python train.py --norm_position="pre" --activation="squared_relu" --parallel_block=false --subsampling=4 --positions="conv" --optimizer="muon"
Rows from block 4 of a small CTC audio transcriber, named by matrix and row number. Rows with one number within an expert belong to one neuron, the router's apart. Each number is 200 + 20 x the weight over its row's rms, rounded and kept within 0 to 999. All counts start at 0.
Before each expert's rows are labels from the 100 clips, of 14848, where the router gives the expert most weight on average: "loudest band" is the band of the loudest frequency at the time of the peak. Only what is clearly more common there than usual is listed. The data: single English nouns, adjectives and verbs, spoken by a formant synthesiser in many voices.
# router: router (model.blocks.4.mlp.router.weight, 32x128, trained with AdamW), inputs 64-127
# up: expert up (model.blocks.4.mlp.up, 32x64x128), inputs 64-127
# down: expert down (model.blocks.4.mlp.down, 32x128x64, transposed), outputs 64-127

# expert 25
loudest band: 2000 to 4000 Hz
router.25,175,201,195,232,224,192,147,223,189,182,214,204,155,189,204,229,177,204,209,209,164,200,174,191,201,235,195,216,218,215,155,178,220,203,230,192,232,223,200,201,189,187,156,180,195,172,220,192,213,209,237,203,179,188,193,197,222,205,202,223,205,184,210,207
up.0,208,182,175,214,199,218,216,208,198,227,214,199,169,195,217,269,246,177,215,189,202,196,202,190,181,214,179,175,216,235,167,197,203,207,202,194,213,209,202,195,198,196,149,189,204,215,196,203,189,223,195,222,211,185,168,201,191,201,210,221,198,176,222,182
down.0,217,212,191,189,198,210,222,193,182,173,209,194,211,207,174,237,206,187,196,233,199,214,172,218,200,194,209,214,157,192,211,195,205,212,169,178,155,194,231,218,191,184,231,216,242,201,202,209,210,215,182,208,194,224,192,169,239,210,171,161,192,221,231,176
up.1,212,138,178,195,192,195,214,209,192,208,175,252,214,200,192,179,226,184,201,205,196,154,190,197,210,244,198,182,192,183,185,171,195,235,230,182,174,216,169,212,162,187,184,209,215,231,181,198,178,208,193,232,232,198,195,214,218,189,199,194,207,210,175,211
down.1,206,200,202,197,198,201,182,179,206,209,220,208,187,217,210,206,196,223,185,171,208,182,226,187,215,181,180,189,202,197,213,195,205,238,184,226,197,248,195,196,249,210,232,217,183,220,186,209,170,210,220,185,216,196,205,243,196,174,215,238,202,178,175,196
up.2,189,184,197,193,185,204,182,187,207,164,196,197,177,193,203,225,229,191,215,237,210,193,220,205,195,222,209,187,198,208,195,168,196,193,214,210,221,167,188,164,169,215,232,226,216,207,212,155,197,176,244,210,198,235,246,198,214,215,212,188,160,210,192,194
down.2,221,206,203,189,183,227,208,182,203,203,163,203,203,198,242,192,197,174,161,204,193,192,209,219,185,206,178,182,183,197,191,205,183,188,203,243,198,241,195,199,232,208,208,207,177,184,184,183,176,192,210,170,252,190,201,191,188,214,218,235,220,162,196,154
up.3,202,245,201,193,186,192,224,209,194,193,159,224,184,183,192,173,199,199,223,243,181,224,183,189,162,214,192,183,212,196,194,213,197,171,225,172,188,209,209,222,198,205,182,198,172,198,213,177,187,194,200,232,217,191,192,229,194,206,217,194,212,214,180,216
down.3,210,207,193,214,214,217,217,216,188,171,174,221,219,201,212,182,209,210,206,224,183,158,189,199,210,209,181,218,202,171,174,193,217,169,217,192,175,219,236,190,176,194,198,214,238,169,187,216,203,192,187,177,190,197,186,232,187,226,182,220,162,222,229,171
up.4,207,216,222,222,213,173,224,237,227,203,198,193,142,196,231,207,200,206,171,152,198,227,197,218,156,204,204,173,213,214,179,234,223,190,179,205,166,212,197,173,194,218,225,187,185,206,191,200,212,230,208,194,202,202,181,206,218,158,207,213,187,209,224,192
down.4,193,188,193,212,234,186,229,210,196,233,204,199,180,172,214,204,219,188,209,209,185,205,202,170,186,200,213,196,225,223,184,198,171,175,204,203,209,201,178,205,204,183,221,207,196,213,241,202,198,221,166,177,154,191,207,232,191,221,207,179,181,164,212,178

# expert 19
loudest band: 250 to 500 Hz
router.19,186,182,227,213,217,201,201,219,236,176,170,188,196,229,200,196,225,211,245,210,190,191,165,218,167,175,220,227,181,218,221,221,180,178,200,224,225,198,229,201,226,216,212,194,198,191,209,189,213,230,219,183,210,205,189,205,214,219,201,213,183,208,213,174
up.0,213,209,191,202,230,194,223,188,198,247,216,201,196,226,196,184,159,209,194,183,226,233,160,210,226,209,182,195,203,207,181,210,207,202,224,218,221,208,200,201,162,214,180,173,174,237,198,195,201,174,216,207,166,186,173,184,188,225,216,155,211,221,199,183
down.0,201,195,234,211,181,264,181,204,212,192,194,244,208,204,197,170,188,193,196,175,191,206,173,210,215,189,217,189,132,204,209,191,211,201,174,216,182,220,229,189,202,211,223,192,211,177,184,180,203,193,149,179,207,190,215,166,220,177,212,191,210,197,203,200
up.1,195,217,194,189,177,209,217,208,176,182,190,213,183,203,202,203,210,166,207,179,202,170,224,158,201,198,188,201,181,216,191,170,224,212,187,196,203,177,234,206,235,205,175,207,196,209,221,196,198,168,179,213,177,207,191,198,196,174,225,227,201,241,231,194
down.1,209,208,187,184,187,170,212,222,217,180,125,217,170,206,178,182,172,214,175,183,191,207,183,194,187,185,215,176,220,216,213,209,185,197,223,209,203,224,194,202,167,217,212,181,167,194,221,231,176,229,197,217,197,202,165,164,198,254,199,213,266,178,183,183
up.2,231,182,223,188,197,162,178,178,201,240,196,177,189,194,221,223,177,204,225,211,177,195,195,202,214,206,221,196,174,231,216,207,165,229,215,213,209,213,150,185,183,194,194,227,199,207,179,212,199,203,164,229,195,221,198,183,163,179,181,229,212,228,210,198
down.2,221,210,184,199,212,204,223,169,206,172,220,178,172,196,184,204,214,230,199,221,172,214,212,226,181,181,163,196,208,205,215,206,186,210,203,214,232,185,205,208,217,192,210,221,180,181,206,204,220,196,228,194,187,196,190,194,201,181,201,109,198,197,198,194
up.3,195,185,197,194,164,224,187,214,209,216,204,214,241,186,222,207,170,209,163,176,235,245,234,187,195,215,181,200,190,197,229,205,221,175,206,206,179,183,225,220,207,201,196,207,183,184,172,201,199,178,201,222,170,187,174,181,188,182,177,177,220,213,221,208
down.3,187,188,209,200,204,232,214,193,173,224,209,204,208,205,189,182,245,194,220,160,234,194,227,162,156,192,220,229,191,211,189,170,194,183,186,196,204,162,211,192,237,208,229,221,194,196,172,207,153,190,180,245,223,210,210,208,200,183,194,219,212,223,187,182
up.4,211,190,182,206,197,195,204,210,214,238,189,194,224,205,235,188,206,177,171,204,195,227,192,176,200,205,194,217,251,186,166,200,208,214,191,140,189,200,185,229,207,191,183,196,175,203,188,209,184,202,188,232,239,203,212,178,215,190,189,187,234,181,192,197
down.4,188,209,198,173,174,166,179,191,148,194,186,201,188,194,189,220,173,211,218,202,196,208,186,232,169,218,167,206,215,232,217,191,183,183,219,190,193,199,200,172,224,171,161,174,197,187,207,198,209,232,198,178,191,203,173,195,214,212,218,165,192,221,204,158

# expert 15
loudest band: 500 to 1000 Hz
router.15,181,197,238,212,206,190,188,222,214,157,165,191,185,211,202,190,214,220,228,220,186,179,174,212,159,174,214,221,186,209,222,222,193,188,199,217,227,178,212,208,223,214,224,194,205,199,218,196,227,210,229,199,222,183,207,210,206,199,220,186,181,207,210,189
up.12,192,214,231,183,194,202,216,188,177,219,199,164,207,208,207,169,158,221,188,192,223,238,225,189,166,203,186,199,186,200,195,172,193,231,210,226,152,185,200,208,203,205,232,207,202,165,180,202,202,215,224,182,174,223,240,222,210,177,195,193,203,185,204,204
down.12,166,202,204,164,238,217,192,185,163,202,225,228,217,211,221,182,208,187,206,186,199,188,199,185,217,197,222,204,193,192,224,195,181,219,218,190,211,212,186,210,203,207,204,201,197,226,135,181,196,197,202,216,179,211,190,225,199,198,213,221,191,206,130,222
up.13,206,195,178,172,169,177,206,182,167,205,217,201,205,197,196,177,197,210,189,205,207,239,222,184,175,214,205,204,221,237,211,169,198,196,230,180,174,227,207,154,189,225,187,189,191,213,164,216,179,187,166,178,237,178,227,196,214,204,192,213,221,172,195,214
down.13,173,190,217,195,225,193,201,207,193,186,177,204,185,176,171,231,233,187,226,185,202,195,167,193,199,190,219,177,202,208,208,197,213,197,180,173,214,229,186,235,227,205,202,194,223,210,209,204,218,187,236,178,233,178,216,203,189,193,203,177,184,226,193,173
up.14,182,212,190,171,181,193,216,174,214,213,194,200,205,178,218,210,192,210,198,188,206,206,173,210,184,216,192,155,213,231,234,202,212,202,217,189,178,210,203,216,185,194,198,226,211,226,208,186,205,176,166,205,222,212,209,219,190,197,158,212,196,161,222,183
down.14,177,203,226,195,202,219,224,194,234,167,196,198,215,177,157,185,204,220,250,237,199,214,214,195,154,199,213,198,170,209,187,215,199,212,156,192,182,201,192,189,199,214,223,182,202,206,173,176,184,179,215,163,239,218,235,174,223,174,178,177,191,211,180,203
up.15,166,214,214,190,174,194,220,213,196,205,207,234,242,162,195,227,189,185,207,191,232,199,205,223,193,213,157,207,214,175,215,196,177,182,213,183,204,193,193,221,223,193,229,218,233,227,221,164,213,165,233,172,197,209,179,216,187,178,187,209,203,184,214,205
down.15,183,179,200,183,188,203,174,207,225,193,166,214,211,176,221,231,222,213,207,198,177,206,153,191,190,219,201,201,205,167,185,209,222,176,203,189,179,180,227,215,207,208,209,224,218,196,248,198,233,191,212,191,221,214,207,212,210,196,217,234,195,158,196,194
up.16,201,162,229,226,197,203,229,229,215,190,175,208,208,214,139,154,199,234,187,205,201,211,198,205,169,216,210,163,185,181,195,178,192,215,223,213,199,197,216,188,209,214,227,170,207,223,175,189,204,200,189,217,221,181,241,190,158,196,217,195,208,196,184,200
down.16,198,238,186,178,206,212,198,222,213,221,213,188,173,200,197,171,175,198,191,205,185,192,192,197,205,203,219,217,171,209,225,209,211,196,194,220,228,245,142,223,215,187,166,215,201,190,207,214,223,216,246,225,188,174,210,160,212,216,206,185,241,182,192,235

# expert 5
loudest band: 500 to 1000 Hz
router.5,182,207,224,223,233,201,181,212,226,167,164,185,180,197,195,196,201,220,217,215,186,168,179,235,165,184,220,230,190,206,226,242,191,200,201,217,226,190,220,195,221,217,202,214,198,187,210,201,214,214,224,197,194,194,184,219,216,211,225,191,173,213,214,194
up.0,186,197,193,203,200,202,221,200,193,205,216,206,204,196,235,189,193,193,215,191,217,174,209,220,206,228,203,213,186,181,198,160,170,187,203,181,189,210,185,189,229,225,228,223,193,205,195,187,213,167,185,197,188,213,204,221,191,215,206,180,181,223,196,200
down.0,219,221,187,193,187,214,200,151,244,228,213,212,211,185,194,185,173,194,232,208,161,228,172,198,206,187,195,219,178,211,162,220,207,191,194,187,193,209,192,192,182,218,184,178,225,231,198,191,210,223,194,210,243,198,175,236,180,195,178,191,173,175,236,198
up.1,231,217,202,198,228,215,183,247,192,193,212,203,201,209,197,182,182,201,217,197,216,200,219,202,208,211,177,157,198,186,185,197,206,217,179,201,207,194,183,215,208,244,171,175,244,223,166,194,177,198,175,187,216,188,218,200,162,172,174,198,203,224,193,181
down.1,212,180,210,203,228,207,209,189,188,199,207,214,227,178,213,200,219,194,192,204,207,234,207,189,200,175,217,217,224,187,194,170,225,187,184,179,226,201,217,186,186,189,195,185,174,222,198,180,238,140,202,192,221,185,201,215,143,248,190,203,193,223,193,206
up.2,158,219,193,208,211,192,186,209,164,202,194,227,189,223,193,219,254,221,208,195,224,212,190,208,197,199,191,224,212,206,229,195,200,202,214,210,186,214,166,214,173,235,189,191,216,208,209,230,215,176,193,210,196,185,180,188,203,198,200,217,189,193,192,203
down.2,170,206,227,217,201,197,233,221,186,201,197,187,198,201,205,202,202,191,190,200,214,192,196,229,195,177,225,209,203,214,203,183,193,186,155,203,214,228,207,193,229,234,219,217,197,218,198,180,187,201,184,228,141,210,193,203,224,192,181,187,209,174,196,207
up.3,205,194,208,200,232,211,204,218,199,205,216,172,225,210,177,176,195,173,190,210,215,198,192,223,248,216,179,217,166,182,199,205,196,211,211,183,182,178,234,216,208,209,261,177,215,217,216,209,185,185,195,187,177,215,209,184,195,225,184,198,211,203,199,227
down.3,206,181,180,203,212,223,197,224,230,208,237,211,248,214,224,201,172,186,199,185,186,222,204,168,229,238,213,192,181,200,197,229,168,214,200,201,165,212,220,184,208,214,191,186,180,212,185,214,223,197,198,198,206,203,211,177,206,170,192,184,189,220,191,201
up.4,263,219,195,180,192,158,188,186,199,206,214,202,214,175,194,258,185,225,224,207,192,232,201,172,215,205,199,213,178,218,223,186,187,210,215,187,231,171,220,175,180,192,200,216,188,175,191,179,204,164,201,210,188,226,178,177,205,199,171,173,178,185,188,198
down.4,232,201,208,186,220,208,190,177,166,223,188,212,205,194,207,201,218,174,198,183,189,180,211,206,203,194,171,200,208,204,187,164,238,182,201,188,228,186,226,249,226,180,190,203,180,173,170,198,184,174,195,209,198,165,196,188,181,195,229,212,151,201,205,181

# expert 24
loudest band: 250 to 500 Hz
router.24,187,188,229,220,228,209,199,216,230,176,157,182,197,209,200,193,216,216,231,214,173,182,181,227,180,160,212,221,189,207,220,230,190,189,205,203,220,182,217,191,233,208,212,198,210,189,207,201,215,222,230,196,220,203,196,207,218,224,227,187,175,204,211,191
up.0,178,203,179,229,219,208,224,209,196,218,236,198,207,191,188,186,207,213,211,190,189,189,247,171,197,196,177,213,205,220,176,162,201,193,224,225,182,195,200,219,146,228,228,190,205,210,203,205,189,171,212,188,156,206,211,204,211,195,208,232,216,152,193,203
down.0,185,164,189,222,221,183,235,211,206,204,182,174,174,208,190,191,215,196,195,205,219,144,207,214,163,224,208,196,158,231,185,217,209,188,187,196,212,200,200,208,214,173,166,176,225,175,180,235,205,184,222,173,223,205,177,210,211,208,244,213,227,207,179,182
up.1,176,182,176,180,174,199,157,183,201,217,219,225,185,196,200,204,231,180,221,208,200,234,213,201,202,183,212,203,205,165,202,206,245,214,215,207,178,184,190,211,202,188,215,175,195,184,182,233,219,170,194,190,204,218,146,197,180,194,207,193,210,223,196,185
down.1,181,188,204,185,185,201,178,202,223,196,230,208,205,195,191,218,186,199,199,193,227,171,173,222,208,202,205,199,190,205,175,197,216,187,210,171,211,198,198,215,191,190,196,178,181,197,209,229,189,168,231,193,216,200,175,199,219,223,195,235,191,233,243,189
up.2,195,186,182,193,175,170,170,193,190,236,195,179,225,230,217,237,208,200,226,214,196,187,192,196,204,198,207,226,199,156,209,230,192,193,227,187,203,207,194,201,199,203,135,172,182,194,230,218,169,223,171,207,216,210,237,183,194,183,184,209,196,193,233,180
down.2,214,156,201,196,172,154,180,222,178,205,190,186,196,206,181,218,177,195,220,210,175,185,226,215,214,207,198,212,182,198,202,159,244,192,226,229,198,189,173,212,176,215,194,196,203,252,266,182,206,185,202,229,213,187,184,172,178,176,181,180,213,213,190,193
up.3,178,206,196,204,212,208,208,191,212,209,186,185,210,226,215,212,204,209,197,176,201,197,196,162,227,178,198,174,203,177,200,179,180,209,182,219,193,220,224,190,203,216,210,215,214,211,211,214,198,188,200,223,182,204,168,221,217,214,218,214,191,197,189,241
down.3,174,201,214,194,217,205,192,219,149,193,157,185,176,182,187,183,165,207,214,207,196,191,202,167,174,200,220,203,196,223,221,214,206,215,226,161,201,216,172,248,210,193,172,247,215,178,204,194,230,224,239,203,221,192,180,211,211,195,189,226,207,200,201,218
up.4,192,189,202,171,206,195,176,161,181,241,183,231,210,184,176,193,189,179,166,210,233,232,214,207,181,197,211,185,190,200,224,236,195,233,207,193,224,196,175,180,217,212,202,201,211,159,203,185,175,181,201,204,223,164,229,161,214,193,192,201,199,205,204,218
down.4,205,192,215,195,192,221,230,223,195,184,141,195,209,172,178,194,197,184,190,199,192,187,220,206,206,220,187,214,187,174,212,180,177,182,183,240,195,213,170,228,202,214,227,181,198,220,205,210,213,186,234,182,156,203,179,194,212,206,218,211,180,197,196,182

# expert 30
loudest band: 250 to 500 Hz
router.30,185,189,227,212,215,191,196,235,216,165,171,203,191,203,208,197,226,207,234,205,181,180,180,233,198,165,225,221,194,205,224,218,200,174,189,222,216,187,209,193,229,211,215,195,204,192,208,196,230,224,216,189,214,201,186,203,203,220,213,176,164,216,213,185
up.0,207,213,173,191,178,215,214,216,197,241,202,197,218,193,219,196,206,217,202,222,194,180,198,183,179,231,207,183,202,196,203,186,194,215,214,141,196,188,171,206,192,215,170,221,206,208,172,209,208,180,213,188,181,219,174,180,207,191,183,212,247,197,163,234
down.0,228,191,218,215,194,195,178,202,251,234,182,198,174,177,204,205,185,184,211,223,175,183,212,230,215,206,218,182,204,185,203,164,226,226,184,196,205,181,218,214,191,217,191,186,215,170,186,179,173,204,201,240,163,219,206,195,232,196,205,199,163,156,174,208
up.1,218,208,214,181,182,207,206,215,195,265,233,233,219,202,190,194,186,229,183,153,206,195,226,220,207,212,183,202,210,213,219,192,208,222,213,212,203,189,182,189,205,175,225,200,187,192,178,197,201,182,190,223,193,183,186,217,163,207,191,184,229,193,178,224
down.1,192,187,203,213,209,199,198,207,206,198,193,189,222,154,214,203,237,211,228,222,187,200,198,186,217,200,203,190,234,175,190,184,203,202,203,200,179,172,207,193,211,226,159,235,196,166,198,199,160,224,232,197,223,203,213,210,208,195,204,237,240,198,184,193
up.2,203,172,162,188,182,214,203,221,201,207,199,177,190,185,190,206,179,190,202,215,190,211,227,169,222,221,190,173,193,189,187,203,212,202,199,202,186,186,194,227,159,211,201,240,230,253,208,166,202,205,179,230,161,208,180,216,187,180,215,202,213,184,206,190
down.2,188,240,202,225,204,224,189,231,192,203,186,181,149,191,181,187,192,194,200,188,190,248,197,237,188,203,204,202,185,193,169,206,178,196,218,178,193,165,183,151,172,201,203,211,205,145,199,218,180,184,184,200,201,220,217,190,223,187,207,197,193,172,232,183
up.3,190,160,172,198,200,207,182,196,222,225,183,211,216,209,189,194,150,180,216,179,212,178,197,178,208,202,199,209,210,199,164,193,242,203,188,180,189,199,167,201,220,196,172,223,197,186,208,211,192,218,152,220,222,210,230,218,192,210,188,217,196,202,191,234
down.3,218,201,208,188,191,189,200,190,226,213,210,206,170,187,200,215,244,186,204,246,187,167,189,216,196,207,199,223,224,197,226,229,239,229,208,195,182,216,195,194,208,177,204,235,191,155,214,210,146,207,207,206,171,207,171,186,199,185,168,204,204,213,193,237
up.4,213,213,206,189,220,186,191,224,153,213,213,185,200,182,173,211,187,208,213,191,232,197,222,189,205,221,213,201,186,232,184,188,169,225,191,178,158,185,198,201,206,166,195,167,184,209,196,188,164,197,211,209,204,212,223,168,169,199,206,227,216,199,220,209
down.4,223,160,189,201,181,220,199,203,240,189,247,206,212,233,178,183,182,165,164,220,232,205,206,200,197,192,200,224,220,228,226,203,222,222,221,202,199,187,211,161,189,225,198,184,238,172,221,238,229,185,168,182,203,208,183,167,216,201,200,207,226,202,193,168

# expert 23
loudest band: 250 to 500 Hz
router.23,203,178,228,213,220,207,205,215,221,166,175,192,195,201,201,188,217,208,235,200,174,183,172,230,188,161,224,216,202,201,220,222,189,194,195,212,217,189,200,196,229,213,223,201,201,192,219,198,218,230,217,195,223,209,192,212,213,205,220,191,165,215,215,183
up.0,227,189,163,203,173,185,189,191,174,174,203,180,149,206,237,226,199,195,190,204,191,202,197,189,209,227,169,171,201,201,209,196,207,190,235,206,181,182,216,212,205,184,237,179,202,162,210,197,205,169,188,206,192,206,178,204,188,191,195,193,214,202,196,188
down.0,177,177,213,171,212,172,242,225,200,195,238,213,195,242,205,220,182,221,172,191,227,189,227,180,219,199,200,195,195,197,219,210,217,200,169,186,196,169,224,176,178,197,186,219,209,206,175,176,200,217,192,212,185,211,226,220,226,171,213,195,194,192,230,198
up.1,205,202,182,183,221,208,232,144,216,215,204,207,221,208,185,238,164,203,171,202,215,225,235,188,187,210,185,180,197,190,201,175,202,234,219,178,171,182,200,189,183,221,198,199,206,226,189,184,197,175,196,200,204,209,192,245,214,193,199,219,222,168,200,205
down.1,185,191,177,177,200,209,167,185,210,210,179,213,195,190,189,208,196,203,222,200,161,200,204,210,211,177,230,204,212,197,155,214,159,178,205,231,192,206,218,201,218,180,216,182,198,202,190,194,208,214,214,192,183,187,215,232,163,192,198,211,208,193,212,215
up.2,204,215,184,205,171,210,212,197,192,213,232,227,181,210,168,198,204,226,215,197,166,222,228,195,226,212,201,179,206,195,188,213,220,221,219,158,177,223,213,215,172,181,191,176,226,223,180,195,237,166,169,207,199,200,205,180,171,205,191,208,206,194,162,211
down.2,177,219,179,156,204,212,263,194,205,212,198,233,192,192,173,203,216,171,200,233,221,173,190,184,188,213,200,197,228,238,253,202,188,226,213,168,194,198,180,167,223,187,199,180,201,190,209,198,196,236,221,234,203,229,198,189,224,211,201,182,200,178,221,177
up.3,202,228,161,190,180,202,198,176,228,193,212,202,234,221,198,232,178,190,187,207,204,201,235,205,196,189,169,197,213,176,177,193,233,222,207,168,200,194,213,260,166,202,208,193,218,221,189,214,170,171,221,234,207,186,193,203,196,197,159,208,202,193,201,220
down.3,198,203,203,217,161,195,228,243,182,232,222,229,198,217,205,197,237,183,211,144,184,183,204,202,201,195,204,205,174,182,192,196,208,194,230,175,227,177,211,179,186,174,226,175,192,190,219,220,167,190,154,235,200,203,176,202,206,177,223,212,176,211,200,192
up.4,224,239,201,191,202,204,195,189,213,236,215,216,179,203,205,205,219,231,189,170,193,213,197,172,192,163,210,183,151,215,168,222,209,174,206,186,180,189,189,189,197,186,181,185,208,194,186,188,194,181,215,160,212,189,244,196,189,198,203,226,219,191,213,206
down.4,213,203,218,180,201,205,231,197,184,220,186,212,221,193,215,187,203,131,208,191,209,171,193,205,210,179,231,219,205,197,213,196,194,198,206,227,197,170,224,183,208,188,217,209,168,225,193,191,209,213,183,201,210,192,223,184,203,233,201,201,197,212,193,189

# expert 3
loudest band: 4000 to 8000 Hz
router.3,183,188,244,218,223,197,195,220,205,171,174,193,194,214,208,197,218,190,231,221,182,179,170,210,186,157,219,220,225,206,225,241,196,188,176,195,226,190,194,212,229,216,213,193,199,195,211,182,216,224,231,205,201,211,180,205,220,225,228,184,182,207,212,179
up.0,201,215,232,212,219,180,205,216,200,195,169,180,187,201,176,235,170,190,210,206,205,214,157,192,217,201,200,197,187,212,229,191,214,186,238,210,189,211,179,169,211,150,190,198,204,206,202,233,196,200,187,174,210,208,245,206,192,191,170,206,210,164,212,244
down.0,198,177,195,171,229,223,182,191,168,250,208,184,232,193,202,215,214,186,207,181,230,189,192,187,225,238,208,222,214,240,194,181,197,244,207,196,206,196,159,248,235,176,181,208,207,196,205,225,198,200,209,213,211,166,212,231,162,187,208,221,203,188,190,198
up.1,175,186,218,213,195,179,179,198,213,197,180,217,197,203,221,256,179,236,212,209,228,233,182,174,218,218,202,219,180,224,228,235,239,193,193,189,149,194,193,180,203,198,218,184,181,197,194,221,200,195,191,202,235,194,174,226,204,193,167,195,203,184,174,209
down.1,243,219,186,200,200,179,221,184,225,199,187,201,221,216,206,220,236,146,188,204,212,163,166,200,220,185,190,203,199,220,224,220,223,207,235,195,210,199,172,190,188,204,213,223,209,201,173,191,241,190,165,213,192,200,230,214,197,207,192,221,202,166,205,227
up.2,205,193,189,210,212,186,200,224,171,220,195,214,203,215,212,205,173,210,185,212,213,212,187,183,216,202,206,177,202,202,222,204,183,196,225,182,142,200,171,201,227,183,219,207,204,201,207,204,206,232,176,256,181,191,220,184,210,201,178,201,187,181,219,201
down.2,184,170,207,203,229,179,184,161,203,179,193,220,206,190,193,200,208,178,193,201,159,182,216,203,208,156,210,204,220,203,205,200,177,196,202,211,174,224,226,185,260,189,187,173,188,166,202,213,201,231,217,208,187,205,205,233,198,220,224,216,200,197,218,218
up.3,224,220,214,204,204,199,245,165,204,227,193,223,204,222,174,209,155,231,213,179,186,243,205,186,181,226,228,183,222,166,234,194,219,189,209,166,189,192,188,188,195,223,221,173,191,186,203,219,211,194,216,190,195,216,213,240,190,242,205,187,208,193,187,209
down.3,192,167,210,186,188,155,202,165,210,203,175,204,211,194,182,197,175,173,250,168,185,217,206,193,230,220,188,223,206,204,194,186,209,193,216,177,211,213,195,220,196,204,180,184,211,194,199,169,195,159,220,194,194,223,186,195,196,201,179,193,191,212,205,185
up.4,197,193,233,165,194,175,175,198,212,216,208,217,209,166,194,233,210,205,191,194,226,201,196,161,186,224,190,202,174,182,209,206,199,230,197,197,213,200,216,194,214,206,167,202,223,222,186,209,198,200,198,139,244,206,199,194,227,228,189,206,191,199,162,202
down.4,222,206,213,212,190,183,193,182,230,181,217,170,241,212,190,234,179,224,196,195,201,235,191,209,168,229,217,201,215,172,199,191,199,234,193,179,203,226,197,175,208,220,204,200,193,184,206,213,182,201,216,223,205,198,152,223,173,185,224,191,227,202,181,205